Rows from block 3 of the image encoder of a small image-text matching model, named by matrix and row number. Rows with one number belong to one neuron. Each number is 200 + 30 x the weight over its row's rms, rounded and kept within 0 to 999. All counts start at 0.
Before each neuron's rows are labels from the 100 images, of 14848, where the neuron reaches its highest value: "strongest on" is what is common among them; "patch colour" is the nearest of a few named colours to the mean colour under the peak. Only what is clearly more common there than usual is listed. The data: procedural textures in two colours, tilted and lit. In brackets: how many of the 100, against the usual share in percent.
# fc1: MLP up (encoder.blocks.3.mlp.fc1.weight, 96x48), inputs 0-47
# fc2: MLP down (encoder.blocks.3.mlp.fc2.weight, 48x96, transposed), outputs 0-47

strongest on: teal (50 vs 16.2); orange (47 vs 17.1); blue (45 vs 16.5); red (43 vs 16.3)
patch colour: orange (28 vs 7.5); red (27 vs 5.7)
fc1.74,198,210,253,193,195,200,224,166,200,275,221,190,231,220,213,252,143,193,153,192,169,238,179,250,191,240,217,182,147,209,222,223,218,238,192,238,188,243,194,161,212,179,172,194,174,211,206,156
fc2.74,180,221,256,184,175,184,274,146,199,217,227,180,207,201,189,171,126,204,246,206,204,199,227,244,163,200,188,151,148,179,261,192,190,228,209,233,219,186,200,151,190,196,211,192,204,174,190,217

strongest on: purple (56 vs 16.6); yellow (52 vs 16.9); ground colour: purple (36 vs 8.5); pattern colour: yellow (36 vs 8.5)
patch colour: purple (44 vs 7.6)
fc1.34,217,245,197,182,216,203,195,208,213,210,189,267,225,217,176,226,154,214,224,197,108,158,199,195,231,173,218,161,204,260,170,205,263,190,220,175,236,200,223,215,222,256,187,180,223,198,211,206
fc2.34,257,169,219,187,219,201,181,219,240,266,205,117,188,162,236,179,169,190,172,224,266,216,222,184,198,207,165,181,153,180,212,202,205,197,169,208,172,179,146,216,216,189,215,242,179,190,177,187

strongest on: orange (50 vs 17.1); yellow (45 vs 16.9); blue (39 vs 16.5); pattern colour: orange (32 vs 8.8)
patch colour: brown (38 vs 18)
fc1.48,155,209,168,188,240,177,123,183,169,207,217,185,167,187,228,214,178,215,219,170,180,176,193,219,165,230,190,155,185,194,205,191,208,235,162,181,179,199,211,219,140,154,216,224,224,289,225,198
fc2.48,183,192,197,202,181,230,217,222,232,187,154,170,189,224,212,188,180,198,174,142,222,216,171,222,264,184,217,200,212,227,231,201,198,188,225,231,263,218,218,217,228,234,130,179,274,144,193,199

strongest on: orange (62 vs 17.1); teal (55 vs 16.2); blue (42 vs 16.5); pattern colour: orange (42 vs 8.8)
patch colour: grey (43 vs 18.7)
fc1.55,198,190,200,168,221,179,156,249,227,140,189,139,225,189,225,223,232,202,239,194,215,206,194,231,166,225,204,223,175,185,239,211,189,201,130,221,205,259,241,183,165,249,191,249,173,201,185,192
fc2.55,199,204,162,206,213,201,192,196,211,193,110,205,190,228,190,204,141,189,194,197,178,205,191,235,221,199,227,158,231,249,229,169,282,236,240,263,217,180,221,181,215,191,210,218,247,197,223,209

strongest on: orange (66 vs 17.1); teal (63 vs 16.2); pattern colour: orange (47 vs 8.8); ground colour: teal (44 vs 8.2)
patch colour: cyan (34 vs 2.7); blue (26 vs 6.9)
fc1.26,162,239,175,236,197,175,185,213,180,231,186,228,192,213,167,147,197,181,220,206,173,222,180,234,215,104,198,165,225,224,155,190,172,186,195,151,164,160,195,180,217,151,173,233,198,242,192,200
fc2.26,188,170,196,195,213,190,236,201,187,181,204,194,161,193,203,196,179,160,172,135,192,214,110,204,239,180,219,153,250,215,259,197,201,143,187,224,196,210,239,207,226,201,195,236,183,249,162,179

strongest on: white (74 vs 16.9); black (56 vs 17.1); pattern colour: white (46 vs 8.5); ground colour: black (33 vs 8.7)
patch colour: grey (44 vs 18.7)
fc1.4,223,162,201,189,237,160,188,173,205,189,170,241,207,244,262,181,209,169,184,149,211,195,141,163,207,217,215,189,162,137,224,194,211,193,195,193,173,165,166,191,169,257,237,155,218,200,200,237
fc2.4,172,158,262,237,171,170,213,271,217,201,167,137,190,173,196,181,157,210,166,196,188,215,206,219,168,178,225,198,183,201,163,202,190,202,219,187,227,162,188,199,266,172,136,224,200,189,215,234

strongest on: black (53 vs 17.1); pink (35 vs 16.4); pattern colour: black (27 vs 8.4); ground colour: black (26 vs 8.7)
patch colour: pink (27 vs 9.7)
fc1.77,188,230,286,195,212,161,231,260,163,194,213,241,203,191,178,221,140,129,164,205,204,206,234,232,187,236,201,172,191,225,224,212,221,213,171,179,218,157,209,187,228,176,228,202,221,195,220,166
fc2.77,173,202,229,218,202,174,211,197,181,175,183,212,171,266,175,194,140,204,152,171,114,187,208,202,195,241,175,191,225,191,213,199,143,189,233,185,194,195,239,134,207,142,207,171,208,207,177,198

strongest on: red (54 vs 16.3); teal (45 vs 16.2); green (44 vs 16.9); ground colour: red (31 vs 8.3)
patch colour: red (31 vs 5.7)
fc1.29,228,202,195,203,211,211,230,147,157,203,204,217,196,252,218,123,194,221,254,170,184,244,217,210,223,145,218,176,193,136,196,202,188,173,175,239,214,176,224,203,219,193,185,217,196,147,141,215
fc2.29,188,189,138,202,185,122,205,188,260,189,159,252,222,233,203,216,191,176,195,255,191,169,195,173,189,241,189,239,208,199,237,210,217,199,189,191,182,228,222,244,186,173,218,211,191,195,251,265

strongest on: yellow (67 vs 16.9); purple (63 vs 16.6); ground colour: purple (51 vs 8.5); pattern colour: yellow (51 vs 8.5)
patch colour: purple (58 vs 7.6); blue (34 vs 6.9)
fc1.39,208,153,209,184,254,142,216,165,181,181,175,210,189,183,211,195,180,181,194,232,186,289,187,225,166,177,200,162,192,203,205,121,198,191,223,200,219,261,200,191,207,156,182,217,199,244,202,236
fc2.39,236,176,182,147,219,211,171,221,165,231,214,206,193,196,197,182,170,200,241,167,201,200,231,199,158,153,167,228,217,179,163,112,230,237,192,179,204,240,173,183,178,184,221,181,200,269,197,162

strongest on: yellow (64 vs 16.9); purple (54 vs 16.6); pattern colour: yellow (46 vs 8.5); blue (43 vs 16.5)
patch colour: purple (50 vs 7.6); blue (26 vs 6.9)
fc1.32,172,202,174,226,256,213,145,258,214,218,233,223,168,204,234,200,207,236,200,185,194,176,169,211,174,223,198,179,241,174,222,188,154,227,188,224,208,208,242,204,129,164,213,199,245,257,240,176
fc2.32,196,198,166,163,192,220,144,228,206,246,205,189,150,181,162,219,239,223,255,191,207,163,251,166,211,179,172,177,139,171,176,210,200,211,149,155,180,237,155,202,214,210,200,172,163,215,221,193

strongest on: purple (56 vs 16.6); yellow (55 vs 16.9); ground colour: purple (41 vs 8.5); blue (40 vs 16.5)
patch colour: purple (55 vs 7.6); blue (33 vs 6.9)
fc1.41,187,251,169,164,250,228,194,191,139,247,212,214,153,181,205,217,172,222,254,212,171,262,226,173,186,184,192,178,233,197,145,203,225,168,178,251,177,213,209,177,192,185,173,181,214,248,197,210
fc2.41,198,202,215,235,254,142,252,202,210,204,218,197,200,146,189,218,248,184,214,205,214,220,224,172,223,189,241,212,186,172,175,190,206,188,179,221,215,192,136,150,198,272,229,180,255,194,251,194

strongest on: white (49 vs 16.9); ground colour: white (26 vs 8.3)
patch colour: grey (40 vs 18.7)
fc1.91,222,182,214,193,237,163,196,156,210,154,269,189,196,180,179,234,224,191,212,172,219,179,215,204,145,200,214,199,194,211,222,206,166,213,207,215,231,184,227,206,154,156,189,122,163,193,156,131
fc2.91,209,200,223,220,245,212,151,205,213,216,188,221,167,171,216,232,206,188,173,193,158,206,161,209,192,182,194,187,221,187,247,206,230,235,213,211,156,209,296,237,208,198,162,280,211,237,176,182

strongest on: yellow (74 vs 16.9); blue (51 vs 16.5); pattern colour: yellow (49 vs 8.5); purple (42 vs 16.6)
patch colour: grey (39 vs 18.7); purple (31 vs 7.6)
fc1.22,179,200,178,230,244,203,196,186,165,241,174,233,195,176,146,195,174,179,153,212,183,208,221,225,195,242,212,206,165,108,259,262,192,222,207,221,177,228,221,199,230,182,205,200,184,212,159,229
fc2.22,245,171,193,194,198,168,192,166,156,222,170,197,165,155,219,241,190,238,192,238,252,178,181,149,181,252,214,187,185,176,186,210,172,206,186,157,235,196,212,195,233,218,253,157,204,261,191,164

strongest on: red (46 vs 16.3); teal (41 vs 16.2); pattern colour: red (25 vs 8)
patch colour: red (26 vs 5.7)
fc1.83,154,239,138,264,204,149,210,222,264,232,171,205,229,211,166,213,206,187,215,232,231,214,215,200,144,189,227,214,168,173,212,203,249,197,173,249,221,224,212,171,181,231,217,199,227,166,209,217
fc2.83,161,192,202,171,165,175,198,213,246,236,224,191,210,254,196,256,237,191,198,193,119,186,217,212,190,229,188,240,169,170,206,221,206,139,187,201,155,168,195,197,191,210,249,169,191,166,161,236

strongest on: orange (61 vs 17.1); blue (39 vs 16.5); pattern colour: orange (31 vs 8.8); ground colour: orange (30 vs 8.3)
patch colour: grey (57 vs 18.7)
fc1.13,245,145,175,278,186,183,193,229,158,197,209,210,232,186,247,192,213,179,193,193,219,153,151,167,208,246,274,238,230,175,223,193,176,193,220,171,206,178,200,223,197,216,242,191,176,231,196,203
fc2.13,224,259,178,260,191,225,221,226,187,186,146,198,212,201,200,156,257,217,187,190,173,176,166,194,152,197,255,218,229,239,155,208,231,209,222,152,177,216,227,220,213,203,189,261,201,178,229,184

strongest on: yellow (78 vs 16.9); blue (50 vs 16.5); pattern colour: yellow (46 vs 8.5); purple (37 vs 16.6)
patch colour: purple (27 vs 7.6); blue (26 vs 6.9)
fc1.16,237,218,177,281,247,167,202,171,175,169,200,167,234,223,205,221,139,245,143,209,179,242,183,232,215,205,225,180,183,170,177,192,222,237,154,166,221,201,197,203,173,164,203,236,202,225,195,205
fc2.16,189,238,249,260,220,209,190,223,118,202,235,192,209,188,157,198,217,202,197,167,172,195,235,245,197,226,196,177,188,208,196,188,157,235,195,217,215,223,200,166,133,191,250,216,226,177,258,211

strongest on: yellow (79 vs 16.9); blue (58 vs 16.5); pattern colour: yellow (51 vs 8.5); ground colour: blue (34 vs 8.3)
patch colour: blue (48 vs 6.9); purple (30 vs 7.6)
fc1.27,191,215,210,215,157,242,188,212,261,229,175,226,218,227,189,195,198,182,198,127,196,251,161,233,219,171,257,193,207,187,200,203,183,199,142,232,166,206,242,156,193,228,197,202,253,169,158,217
fc2.27,155,212,212,206,216,184,178,223,198,190,171,168,214,249,167,194,165,197,225,173,219,182,193,167,226,240,226,199,223,186,232,195,148,172,217,128,255,192,178,179,175,171,200,222,171,140,264,231

strongest on: red (84 vs 16.3); ground colour: red (45 vs 8.3); white (44 vs 16.9); teal (40 vs 16.2)
patch colour: red (67 vs 5.7)
fc1.47,209,152,222,155,228,189,201,228,143,152,184,153,172,150,188,265,175,203,219,215,236,214,171,232,214,199,178,180,216,186,232,253,181,213,184,222,199,237,155,178,168,142,191,202,181,200,230,191
fc2.47,230,170,176,183,178,197,267,214,194,198,203,239,211,159,235,228,192,209,188,273,218,217,206,188,219,244,209,211,227,202,167,209,107,244,197,204,211,212,139,189,175,179,239,182,212,181,168,197

strongest on: blue (78 vs 16.5); pattern colour: blue (47 vs 8.2); yellow (43 vs 16.9); orange (42 vs 17.1)
patch colour: grey (52 vs 18.7)
fc1.6,199,208,206,206,211,173,215,263,177,250,204,209,209,181,198,208,239,207,188,155,175,181,195,230,202,171,216,182,179,165,188,167,294,201,150,190,248,252,222,180,210,218,161,184,235,208,157,160
fc2.6,196,253,230,230,151,234,185,140,200,183,202,200,180,209,224,170,152,190,223,188,251,180,198,189,176,207,162,184,222,207,249,190,153,178,250,237,196,207,137,247,154,200,215,195,198,220,242,195

strongest on: orange (82 vs 17.1); blue (52 vs 16.5); ground colour: orange (45 vs 8.3); teal (39 vs 16.2)
patch colour: orange (71 vs 7.5)
fc1.59,232,217,173,257,229,184,208,177,168,194,141,184,179,266,189,194,234,235,196,202,183,165,162,217,135,210,226,220,244,168,187,192,170,169,211,209,229,211,160,251,191,191,189,192,197,150,196,245
fc2.59,179,213,256,147,162,202,230,194,167,213,208,214,194,155,190,223,176,187,235,214,262,223,275,208,230,211,205,159,211,186,197,214,201,203,219,175,189,231,219,133,217,177,219,185,223,237,183,136

strongest on: white (100 vs 16.9); orange (61 vs 17.1); ground colour: white (54 vs 8.3); pattern colour: white (46 vs 8.5)
patch colour: pink (47 vs 9.7); white (38 vs 3.2)
fc1.7,129,183,212,194,225,218,196,191,133,298,155,171,218,178,184,211,201,215,192,217,222,176,211,221,233,208,165,203,182,195,213,182,259,207,190,207,217,209,206,229,263,216,221,174,157,204,216,176
fc2.7,234,225,215,189,166,267,240,243,208,178,190,220,203,177,197,183,221,198,292,169,165,233,180,192,165,192,186,179,252,241,202,214,183,201,172,233,215,212,209,203,192,225,248,165,185,205,233,146

strongest on: black (51 vs 17.1); ground colour: black (28 vs 8.7)
patch colour: black (34 vs 5)
fc1.71,129,192,156,207,194,228,170,206,199,256,202,172,253,232,183,228,165,211,217,151,202,217,204,169,165,198,237,212,186,226,194,254,195,160,247,203,239,188,226,202,188,180,199,208,255,246,231,178
fc2.71,229,133,211,224,252,150,211,236,214,232,218,196,145,236,186,188,240,228,228,239,161,220,193,267,211,216,194,222,205,177,226,181,217,157,216,216,178,201,187,139,173,225,188,217,198,204,205,243

strongest on: orange (57 vs 17.1); blue (47 vs 16.5); teal (42 vs 16.2); pattern colour: orange (32 vs 8.8)
patch colour: grey (42 vs 18.7)
fc1.35,181,194,209,178,159,190,200,172,191,166,161,158,144,136,214,215,184,238,204,166,228,187,204,201,186,213,193,238,229,210,198,198,200,196,177,210,192,210,237,243,158,237,205,273,128,208,202,256
fc2.35,207,177,205,201,235,178,200,234,195,237,215,237,227,259,164,189,199,169,163,181,228,191,212,209,223,186,189,177,210,186,256,205,171,201,208,214,167,211,139,160,220,163,250,136,275,228,207,202

strongest on: blue (76 vs 16.5); yellow (43 vs 16.9); orange (41 vs 17.1); pattern colour: blue (39 vs 8.2)
patch colour: grey (57 vs 18.7)
fc1.81,244,247,191,203,201,240,186,188,155,194,162,263,214,212,171,232,139,194,193,221,220,210,185,200,170,208,248,225,187,215,221,216,230,161,259,200,215,206,224,208,227,181,138,192,237,138,181,212
fc2.81,182,186,187,205,238,256,152,214,224,161,220,200,167,211,168,146,184,185,168,192,232,196,180,220,219,231,206,154,227,141,186,253,163,196,184,230,263,185,190,211,186,190,171,222,249,153,183,207